From a checkpoint of a small image classifier: num experts 32.
Rows from block 2 of a small image classifier, named by matrix and row number. Rows with one number belong to one neuron. Each number is 500 + 50 x the weight over its row's rms, rounded and kept within 0 to 999. All counts start at 0. Numbers have three digits each. After the name is the row's rms in percent of the matrix's.
After each neuron's rows are labels from the 100 images, of 14848, where the neuron reaches its highest value: "colour at peak" is the nearest of a few named colours to the mean colour under the peak. Only what is clearly more common there than usual is listed. The data: drawn branching plants.
# fc1: MLP up (model.blocks.2.mlp.fc1.weight, 256x64), inputs 0-63
# fc2: MLP down (model.blocks.2.mlp.fc2.weight, 64x256, transposed), outputs 0-63

fc1.238 103:516509432493438482468473547494586500472588569440493493446452513504463527565489471542613499434495579590450462525508511457421476537512523592423466570426487494461534480485584539496379571477523453
fc2.238 128:482509591484486504495504437499458350574379489474431459532523465440517504479600499482524461413524566472513517514487509551529558535499522464517513508518508553557505587613404489472555416451501541
colour at peak: pink

fc1.205 106:519387547482478494548512470495475630481535482551614523475654542518467490504444532496387508509513474467430522511478476549482425497465514517533408446543481496518553472442502478561570498480434577
fc2.205 102:446504545549558517489485504460537425556467453482461547495458524503447473506548418546547529410491482525485546552474552419496470626535589446422572506560413494452483558589412503532541444509538570
colour at peak: brown

fc1.68 109:509500543448532400510441487491466476492447474566572585484503460430485491466521451484588464476588531501535549567531433535395525529610660538461490455513565505472466465500500436483452461452499524
fc2.68 104:522515459519451621501508518581484430515563458401471535481496470509520569482498535586476481576460498567483426432492544472525390434458369511471495524434501483508588572506517507443545556483520566
colour at peak: grey

fc1.110 095:439407467555455451471550382537555551597471441488594470581561553486466456514394503543447583461419499525468458524451532543491478557513482529549500440480443472560477485533581484527526506440460481
fc2.110 082:547469611512492553496402541440413416529466537484530515435546486507586508493500484488388495518512493493626521564556571504529434483497490502379400522440489505538520511504467435494481446568509535
colour at peak: white

fc1.106 089:513547469530487437537474576515547503436487549530432489458516596470452507481528511485489532494488499566603473536574442476488635406475540550460542530470472387481528374391533500485512562524500501
fc2.106 062:402484528432510574467550394492474451465472463488582606545486444428488574530499515454498407573526517562468529496430560554499430531489558479527350515542488485473529508565532519542507459464511475
colour at peak: white

fc1.42 095:554515547515444467472519488506529424552483453437459442540532572551497507595401485451502537538328527442537430549567491545477489541434522540485516389515514447537471508542561471506539563430516494
fc2.42 116:511398485514482575511514529508464450497460535449526567430581442429565446475512455537452483466441512660517540541467553471587505500509483506487394559434502466548582516507549455525471552542472421
colour at peak: orange

fc1.65 104:452593515473516373479536552345496581465473491461540511548588465461560481531498544458484563454536450512501481567470579530493561459525405534496598476437541446503492500458451492505540534447520463
fc2.65 127:498494490372489564504513493580557491465516483547448580513510490500547405490516435639561430521423520464456517528479438563466524575468438518521526448529482559435507412452482603534458538483549494
colour at peak: white

fc1.67 102:518537541489502409553552552458515525603500582536526500456474558543473494489498423520582490546426432428552468488522453469473444502450448424500486498477430513490422473501655515475514633481524497
fc2.67 060:484436456539520501440412404554452488384495530434460471523481386412557416514519559507437554485476553476450524524508548509541533563540562599471523476540476516572573470483432528461463447546484493
colour at peak: pink

fc1.180 101:509539483478501524533534554509484491449515570496560503411450605362544508569461554504509458595549510473434411515429572526468475474439470475432435480520595542439445460457561494523481572542477527
fc2.180 136:465505453489457454567505438450570558489456505573497506556505391477506529457556410443509519365499520502545507533634499452508498456504517498455591512514467424536598588528500525488527410459508493
colour at peak: grey

fc1.1 081:423551535446537482541426504472477439585516514517486509486459520523476548590534468484500492484421516515339505563535540529490577466606534520523529446500495497484536513475487506367445428511619459
fc2.1 065:575456496517577553482470439518605442475512537496472442552499450447565452401488525489522501539581496518509441492455456453506389554475461519574544428477504379509450546529521555587486485560434557
colour at peak: pink

fc1.226 105:517476513479448444499508576492559539514503560538488473477469521390528430521552511463613562484508563595425379536443533453477567509472568455486490605418444505525509493477485494479434562523408515
fc2.226 104:460491548517450503523534452456452413576497446514423495580516490512539486563473519397445438446510549429546581408549511519585541566510531446530517501589495470527488549598404434492535427489484488
colour at peak: grey

fc1.10 114:556588479503485404486501472511506548416656501445478497491484477392411461512493608522519489465494391550550501511581462490493479574530456414478509547516456509454501542468536484526509598527520480
fc2.10 150:456561523602603424468499496472435469528524504565485429585530521493471557501475519557576583460526562480395543495485453513510440492576532499498554560409449536523515404458492518439410463497516446
colour at peak: brown

fc1.18 090:433479464445526543544453510516541500416476556513511497469573552473566415478438491548437546543468529545445462568534496511376614521453609525465529487473525533567582440448508553452462476452429511
fc2.18 068:508542489512497449468533566566498477526545443451466443598459507564473540503462563533493451443551492490489500455576489518578343527547422480526466511595445523448409532468404576522510426484535493
colour at peak: white; pink

fc1.200 101:473517536463497470562512473491535527534497426510511591468469468557480435536464608514529504438438456644472457469566531539587537401379443421507495481505528545451532450477471473468466593515523473
fc2.200 091:583572454553456549388502498572474416484489541593515423571538538530527603501505475451436520486515492435443576453455431428485469516519534496554506439400484512487415518464522544516576496543538489
colour at peak: grey

fc1.24 093:388520578518501426584489512497487452503595405641475526485504500501455513487572521488441457412420527478497484563518533544452535461513606459464440473517501535474510534492600457510469496441571473
fc2.24 046:609535446524495512416469503497512447520506602418552449439411508443460453477536416546478496501520499504508549490519507427532494546510449561556586446501493372522529455517380528534565478527431479
colour at peak: pink

fc1.166 089:475574481639428404440471546418511512491548498531485550556454496506509548576526437440548508541443456526578474551520518456454559396460528562480486479446382514488497475477482534519492561439532564
fc2.166 051:484427486480555507481414462577493420460463474544624434486469572483576426441461565546500488545592481462482529483550492515532396578561519519540523508586488553467474531551550503529520516549398470
colour at peak: white

fc1.199 088:511510543419450414483496548518563567498584568473508592511521463487457513542488514433453483602543615489420516491505480545539477439533539597492380419466443456471446412506484525537480545496494497
fc2.199 064:443595450483445604537504527418398453402445506489474456505472506503539533486508539516562556487418513493550517535486571549522467597479434444492595489522520567481568560483500498430488377507507519
colour at peak: grey

fc1.162 126:490425471527600444444505509456442559543546442540582554492600525439518504480475472463440489638528498432493470598516501542473471457540411458590477468480561499496540485471478481503454507616463462
fc2.162 174:550471603460518557478468536528533415570429509460482510431516499601474509554461553477497518422531540495575554525434539438502573467459588500536495561537394464499471456557457407459529497394498506
colour at peak: brown

fc1.58 096:466470508516515526596455583470519460492574421581544473484466575528449495407500606507490431461486447619482514460561572458446553428456485541483558470522510531581511490511441458449427505424494463
fc2.58 086:507579542546463499456469541499489543570394595492477535440525388526553559540461505449471495472507539444500484447438476515534495476597541409451468478454560426480524454494558633508525441536500573
colour at peak: brown

fc1.40 092:470537557595382536425475532492486553500560457526569522540558459459479466497508428525499475547513463495520505492526490532339506529464409574567476474534499480497547468490485437537602528371499508
fc2.40 067:489421451550552441542448483513543448507367485561492498517379516496556513523507560465505515511457520444521510504524494455615492454576502468496520563526513493535624512492391518429503468598489577
colour at peak: brown

fc1.9 095:402512536468562520562521556401470559529478535537523500485527536452526581515526472513489481505494551536466474572589425477452575439484411493478472464480466524525560466506435465484395522410479651
fc2.9 167:550473409529482432473544462527512515497498428429467547457534405476591521548507664542515457512505368546497468512464511550421482511556483544487478480453541493489496492517593568510527466577494423
colour at peak: white; pink

fc1.35 095:436522551489531566608478548526442551509480471530498467510624532483503473534462464544446473514457580542430501555560558525481500445485385574434510466563452508532472484487480522427361499425485545
fc2.35 106:524482485520473421418452487452546531568515559555552530486432514465507531569488568505495454471461442598432560465432504528468481458594493468540532436417524552468498504419589551585475475534519379
colour at peak: white; pink

fc1.185 104:549547534470502465531517500517543464443450603462536478420497526473444492470458492601522518554414597460489537589566486520418492554547523493553542494508526429472499480474593496413399412423456528
fc2.185 118:599491473508494486480515438490468549520598494446589520477508497510605541415525534483456498433454457474486392464476481451541523496476566499460469509506491487431438542492432546563588638436479584
colour at peak: pink

fc1.52 113:413481487546466453457454536503551566501514527523539507397560446491581458595538439483597538499468500418545512526496544585511458436475592498394533523522508428509564474463476560482411472451447550
fc2.52 100:546512509511469543509544387502444508455523498519492482653471547550477551461471459532436471516567468578383531484509476435522452584507520448533473495552519569482426561478492410489506577517549399
colour at peak: white; pink

fc1.38 119:466628562532451525556512533604512534463442436444480604440463482557458493573459553523500466493480515516605548520530552477466500436443460471465453438469455418563526516513423497505488588426542503
fc2.38 074:591438481448454534457546464557562453538534573361478575494544431472453485502560480532432466491552508476495423423482517498478456514432538419544516486486523582457544498523495562447514550614471563
colour at peak: grey

fc1.153 094:509395421423482435530567475552437551433576445461525489486543479475476466597563483523518503540514545521461494523472546516506545496518471561464560467547550402468582518536453404479494541364476554
fc2.153 058:518576563584451577439461463493617470565463494564456384456474461513482537439494492517524462486472394522411529509467518511525474490491485468474442458576520626465407492520493525541501502598492485
colour at peak: pink

fc1.170 105:521515560557516537516438600462443518456483456510548640555509533532498371459521475611480441501579507563513479558552488420477461534563448425482484514483461491503496542559512455441508472432453436
fc2.170 081:558513441424529509527542477560536498471507493487446393531529438534513604548384520436552521550413501554558453421494474522537464471509613501482474480565589492471580477431453559487538457452529533
colour at peak: black

fc1.138 090:512615471535601509529425493464560570563493510478548510525523563426558446555442581527497424481424468434371542511369542513442531503510557539495446446521486506499552526477460513446500479480485509
fc2.138 070:473481488512417519457548479513492446397514535523478449568504491530511535466580361426513463595508537571587473531547465505554440439520412533501561555514484400478467578532465458491495570563485540
colour at peak: pink

fc1.188 077:455539529506472479536533453520517511600488458535522541541572609482449479556480478506499416450570599542485479514459502512578512501485397535468506390482484391458459513455542418585501607484484534
fc2.188 048:538503555498577506446504539465481423419483613507407475405392492563574529424538458526501494545473453478546511485532505496402488482517600450475490570500525589488539494508485606486569474510553491
colour at peak: green

fc1.126 092:535500629397472524533575419464462545469532428529531525515513536466475478522558463526514537494555500599474574464385555544454528425507516431524517488488489511542520459507448424498560572405426543
fc2.126 062:528470433584509492593559575497512451448495553547491396477509416428461441456537469497466551551486460488514450481553488476604593531598509534445488545429508426578486480444498466489571420477479503
colour at peak: brown

fc1.158 105:594498560517472495506545402507574504537535534452552581503466557592485519507446484555494450485373562529515542551440532480502533486449504419472552415549514564464436498463505435492585480469428411
fc2.158 121:486485478527464515579499561451474414504360495464507459511528393493502489511496420554488461546461536558554521474513502492540396556561481539457498521461447483462586489519592638544503559476521419
colour at peak: orange

fc1.254 084:441497559585404492508566418565569513501571458484561522553566536459498444476384409506507531481434508472527508502443510583537535505473497513496607476441490432449498474495594417553493547482450464
fc2.254 062:494519452460516508515426514416472415587400568505430481376470439481470519481492549467452525510509499581506498551501527446505395496539496523484448562491519485603527553522552580507565500468590585
colour at peak: white; pink

fc1.116 117:445444439522533471486511533448484529528554512525520460561553556478528423535515569495492559463518520509412496473414562574488494617517566489405514364511401539433502569483593527472486451478467514
fc2.116 099:470589508530472539447443493532449460549422526396544446493443448594456562528476496567525458527569554569530512498475463450456471400450462528533467476505489473516451465548571420582540492620540533
colour at peak: pink; white

fc1.91 095:557534590465553468469441442489528554477484536480465578501527609437448483403472482586446517548585541469497489536499569539471443570510489536475504502504457514530462482423586488462394433395469542
fc2.91 084:434555419504443494500522521497439563447551505519566440482547486520475575579482540528567508492402516520496470522568411509511549454526424411489394467484483560394496545427444550537571557459538530
colour at peak: pink

fc1.33 092:433504628450443563511445568545547465553460508565509510432548556487586530600479459456499491526539431451452497541416567463437525472500512474369509525426522483564531510452551504498505498464448561
fc2.33 088:442510468596556457546499478477492535455527591505503446644474463506495574431526468523465546466564526469489562466513416499543446552554590491524497479510546419460467510434475425451524475563601424
colour at peak: white; pink

fc1.189 102:568534618548515467499541454442507520503547537369546528592537552635452495503519462472525483540394548445507523526440509437497504499432505492483551485485488533507429514498536424473596524428437503
fc2.189 103:498402480542467469502452560574475466503391452501485461432493460359573520556474491539489557531508541525485441539515558442628456591563500481480522520478479495496476517510528551611537500507501401
colour at peak: pink

fc1.61 095:442547435577475561543436505439455453508589488427516552490411478487515514584411545523537547474455484524494549565399532500436557531467567583465482437554523563493528504540480545406430502461562496
fc2.61 067:550472584414551536467470523507553406536502484567481403562597474525533457503516458479493390533503525459513418442581496479528514473501426419462543543530560505519373526470526565579527483522472526
colour at peak: pink

fc1.252 089:605448482475464548435560585453526431551549485439524530492482561517420461448465582431496557539464498507487472429454576489458475508451541408443503423566520531492542485529536525552552575552430413
fc2.252 103:588552518507433484500426567540482594468474512475475507451510431495588489661564475510491458522508507498526526490507578505497475500543384598542478521429568518505415471453548428498455438453521505
colour at peak: brown

fc1.145 110:447526542397435524476552522494519513469536522583528497411498540479512528550574477536534599480538476545468434568428543520512522411483565559389546500538472477519456440553515389425492446435449525
fc2.145 149:471486531527533540565577497502505522521518483545476456534562446512477493520405420491450506446575462465387646495496537497556548558526508429516487512498481466533426572395540479524509499489531354
colour at peak: pink

fc1.203 119:485415452483494543500453528402504573451487471442550490527578561514370460519461588447609526506459480509429476443557542572558496522472521470519477473553519452473551520473522593580454548502493412
fc2.203 178:496482526577500589454474514524559487485522510494449501517467449418576522526523342523435565471504432489523590571497518466448511530539480564520496503396571545563395500404550455454513458504502522
colour at peak: grey

fc1.50 095:469562604417541473544505464490508488521529448599482485482561565451491487410531443482513502433545525601476502492456463550415572444571557420502568538435490517583589440514472424466481474465520492
fc2.50 100:596460433561527508559519553520484426432499484451469556501546381457500563529562465540472456554513463458495531486502449422607457521569413538418429494433524435532491548515520603525535460500501531
colour at peak: cyan

fc1.250 105:465518526557454504504502488513590435536454476488527454537531475458533409508437476518501522469367489537457510588532535537412493599519631495558568399516434522503480557505540446487526450432429489
fc2.250 099:474467444555520511547478517452456443539469564472556478533513498501540465481457434519388535518460516625590469577523506482588466479515493428522414579414471486457562503450553585550534533531452410
colour at peak: white; pink

fc1.132 084:511527456589499467540489486563592532513503554530578529622523539520507511546493558484474524404552497529417479468413510515439475516515463519494408430537438546399576479512479504397522530392476489
fc2.132 060:521473538513485537435506484526438516471503505508523377442500466544488410444527405480524461546458419466541550642579541480526477512519510524422530536577478505535501588457508387555458414488513544
colour at peak: pink

fc1.186 092:508603489578502432565490471418475489500522419594522534463493553437515454487488461483499520562450592470600489552567550455496566430459523583441457459496433529523472404549499508569463500425514544
fc2.186 074:475432514555483537419475385470515533492474497387514568548518526450463496470492594586560447483523464529492468497514451493525421544601420450555530513472584527470425565575517513517537485603529478
colour at peak: pink

fc1.246 104:494538453409546518546531521542501569478521491462624639551523512462462455609478412424499519554437567512510495523502387464506472525538482556531383469544484542490515487485527460427545476494474512
fc2.246 051:431525532502452532543524461503520381546504456577445361542497423578502519437481558525482459472487442534475496427478524548480484533422510450527606569540500475485536587488389548561467516509475531
colour at peak: grey

fc1.251 104:438456488474486453524466472495464543495445460581497509435485577594579508514548496518548564549502470528441506540533473513471508391523526535477447412612501431505596555513456560416426473399550510
fc2.251 150:504465451579511481513447552572478518526479469454449488518543378436548518537435493559527458516517504557407451479501473516482386543494553521575506584428609459465422545478574493548491475544556420
colour at peak: pink

fc1.195 090:581514597505524502522498477423425461572523494551612618527453548517515517582506425459564476565459441538431508504450488451502486543484468541491484507413515505390428481594513468490534489487444442
fc2.195 057:474464404560467529552565582571570506515466525405464496506454465556598428506455590479465551460499434505611530411556473557474481531440486517528573460583458479463518504459446531493476447496561502
colour at peak: grey

fc1.109 091:462495546493558542586496450440441556521480522539633502508510497501552563538575479528517495508485518551381550549544454494485498481535390453455507409520527491519451549529461465447391438401473559
fc2.109 106:567504448558465429521454581506553556438539469540464466462579427466569552461526549487462449501441458562527424493425525513426530464532467537542537501401565446488588542437605512499526463547523434
colour at peak: cyan

fc1.131 095:485505491596496515468411476407416546451500555529479514530507578478536481557480477557524421506386553549486509513409601532483497503426513519424493458473524473469569477529575646502549514518462490
fc2.131 089:441450611455535542461525513540582457502496415564565549485504403473559507458466490458510465454593458491512458562505417421463494519552511456502567463547470479525404467538584456616525493533533529
colour at peak: white; pink

fc1.159 101:525554550541503485527482513463453437520523526554582560523493521417455511560524535469529467592425406519528571489532491416504542379453452489448464483386613507470574516502416525532526545491447529
fc2.159 066:406479504529523550517493512388489489515493548477459434568444474589506542522603479532430464500428506507571403470490500559492420486524481494514501560494486441537648412571507514511459498589538493
colour at peak: grey

fc1.108 095:412542506431505461455492416544529525535523531553458549475491574542434450532555446501526606586473385540463468488448524438477535555415499469451543461594544428492525492474487513495574565498572435
fc2.108 106:492443461536551523500496554534506502531512486458519473521576394529551573547472593557513424519517577487475464522491465563516437441609482493588432465349488550426478534456528481485467414520455529
colour at peak: grey

fc1.209 084:478500541499480472479481423603581464488636462490534543484572469557500473513499394477442565418456522436491525519507591527506522471541496585467510404539465434501530506517517524444458495530376436
fc2.209 058:521533492477522474482491470429423571494425581506554579479565502460483539520478575529439524514410457564500550553558498433529436484421467453617488564478583400535505448447438488476580471465472493
colour at peak: pink

fc1.241 095:457549551516534432566461467511524594518511564592549430511559485510537497539555521391599506490500521420416526526487463457495570426428498526487485445544463540439490492552519516430378464428465518
fc2.241 090:575478405519453511490460544480433550484486507535526552478487525519480505542494458482471402448462537541502535459533650520448492560619475484530508437391479542591483538418565532535454486509580445
colour at peak: pink

fc1.72 084:511531607474492544486444591441519540572458493556456521424558595456510480460536451424468497527511513506471511533474505561478549413542551485465419459472489616550514535439585568413506425446471506
fc2.72 077:464499404558554511517523434521499475470532532486500557581460451495427592484420508538519547574527465548440549471481395408528522602513533523483539559437541358488464448458456519534529496501565503
colour at peak: white; pink

fc1.23 085:433573511497484438480452456528550543535476507525607568547482603392554458531457477503594454472544471483515524574496468619434566563482483493507480557428465416506495548465453416494519464481539458
fc2.23 056:478364524558469554528465515442495535429454510536491440533390478484484462507555594437469540536479477454488437490565548445427496387511467504455475499556502437469485564530471573551555581564488561
colour at peak: green

fc1.227 111:511568528477536493499571558456528491450490403561500605498474503456517454525575574437551491464507440507490588436477505564466529484438498468538579436520488487635560425489446477465493480469372513
fc2.227 112:525513537490528514613568501516507466457432499515550492479586425510488522415539428487480484500519512507464420411479465525560433507537545546466460629371544454538489462591510543470499519405534553
colour at peak: grey

fc1.34 112:525494530410498400509562582478481543591513539502501537480471547470495406529489514554406420523562418504472468570464416515492514544525448487478443551485491546538503489394613406505515466489549564
fc2.34 050:424444457595515535498497475561501455442544573498481586585458390489424549513538435450523483527454505572488502508588554433477493521482535560439499544513573479492499501467397608432522546505438503
colour at peak: brown